From a checkpoint of a small image captioner: encoder arch vit, trained on scattered letters and digits in many colours.
Rows from block 6 of the image encoder of a small image captioner, named by matrix and row number. Rows with one number belong to one neuron. Each number is 128 + 24 x the weight over its row's rms, rounded and kept within 0 to 255. All counts start at 0. Numbers have three digits each.
After each neuron's rows are labels from the 100 images, of 14976, where the neuron reaches its largest size: "peak on" is the class under the peak. Only what is clearly more common there than usual is listed. The data: scattered letters and digits in many colours. In brackets: how many of the 100, against the usual share in percent.
# gate: MLP gate (encoder.blocks.6.mlp.gate.weight, 480x160), inputs 108-159
# fc1: MLP up (encoder.blocks.6.mlp.fc1.weight, 480x160), inputs 108-159
# fc2: MLP down (encoder.blocks.6.mlp.fc2.weight, 160x480, transposed), outputs 108-159

gate.454:138138081143119115120153137136126147089117150125144129170138121114161120112110157140112109130118085121145124142108183147120130161067084168111159118118112115
fc1.454:120138114126094164094140190130172098084122116091142091116142129117140128128141146122170142116111058089147137157116130111149137137114125118103122155104111161
fc2.454:124106107118128168104133134105093146149107144128137141169180100152145091155151098109105126135159126102140152084110123086072095142115111134163121110118132153
peak on: W (29 vs 0.2)

gate.282:126127086120094140164089154108146127093148108139114124150103103099118128130114140148118121139082125171124131116172152120082106159145154149118099105110086101
fc1.282:137111127155084121146106126089146147149141127085138115102110130068081112144116133125103134120107100153145122140126118096066104132164142091112096099136123147
fc2.282:157137118117141138135143153142127103194098106146162126130086186145110121094104140115120123106110130149125092147113103099135137100141091065113117126127136164
peak on: M (29 vs 0.2)

gate.395:153122093104142148134143158111099152081130131158154144107090144144136061118139132148079090134130159146119124119127170147098148147081100132111130085142167095
fc1.395:124186103119150159113128114155115094072113143188115133154154140174165109109121137155127106137111109154152108123101190156156157136094104125140111117110154104
fc2.395:171061130148141102144068159101101128132101110111144106095159114105124133103115159134124141107152144174145128150127132109124124132187159090162099155118064136
peak on: N (25 vs 0.1)

gate.284:145142171148132134088100167085111141149156133130079102100160111138112076130129155118154126083124086124114122088140186098142155142133133140147120109118106134
fc1.284:151130132149133121147160074141121169136116151147141123147133130124134157140116115119134113138155169130117161114125090150107058133155130105104162133137156133
fc2.284:097118112144097123122142052125103133134154153141112133104161092139110132163123146161140132145163107103135142143085122174137145122111133157146149088124127142
peak on: M (42 vs 0.2)

gate.192:121156141116097138097149144094121116112124119166108084125136136153173062123154156142116159117053097118130099100137179118163137134101117111130112142136108141
fc1.192:171135127147115136127107199116162136160140112157106079120098138152093089119075175166105122090103135154117124105162148093106123085149143143139116158083134098
fc2.192:141142114130137126101120187139127111147080137131128106124106119100158134134097142091165135096121129142136176142164113096136118141154144104137127161123171111
peak on: M (25 vs 0.2)

gate.376:103144127080097170129144173148122169092107141169166090115151167176147170136118161133094116096088080126150085134134171105169105156085139124143091146116124140
fc1.376:147105105153155116151113093169154148162136127174087132056070093091074116163146136129122109093115171139134137154147135116142187084134143098150114133158152124
fc2.376:137118184138145096089128117149148098140124126161138127110146151083085130106109145113120105094114140174123114163133142127182130112132162139148111156134158107
peak on: W (27 vs 0.2)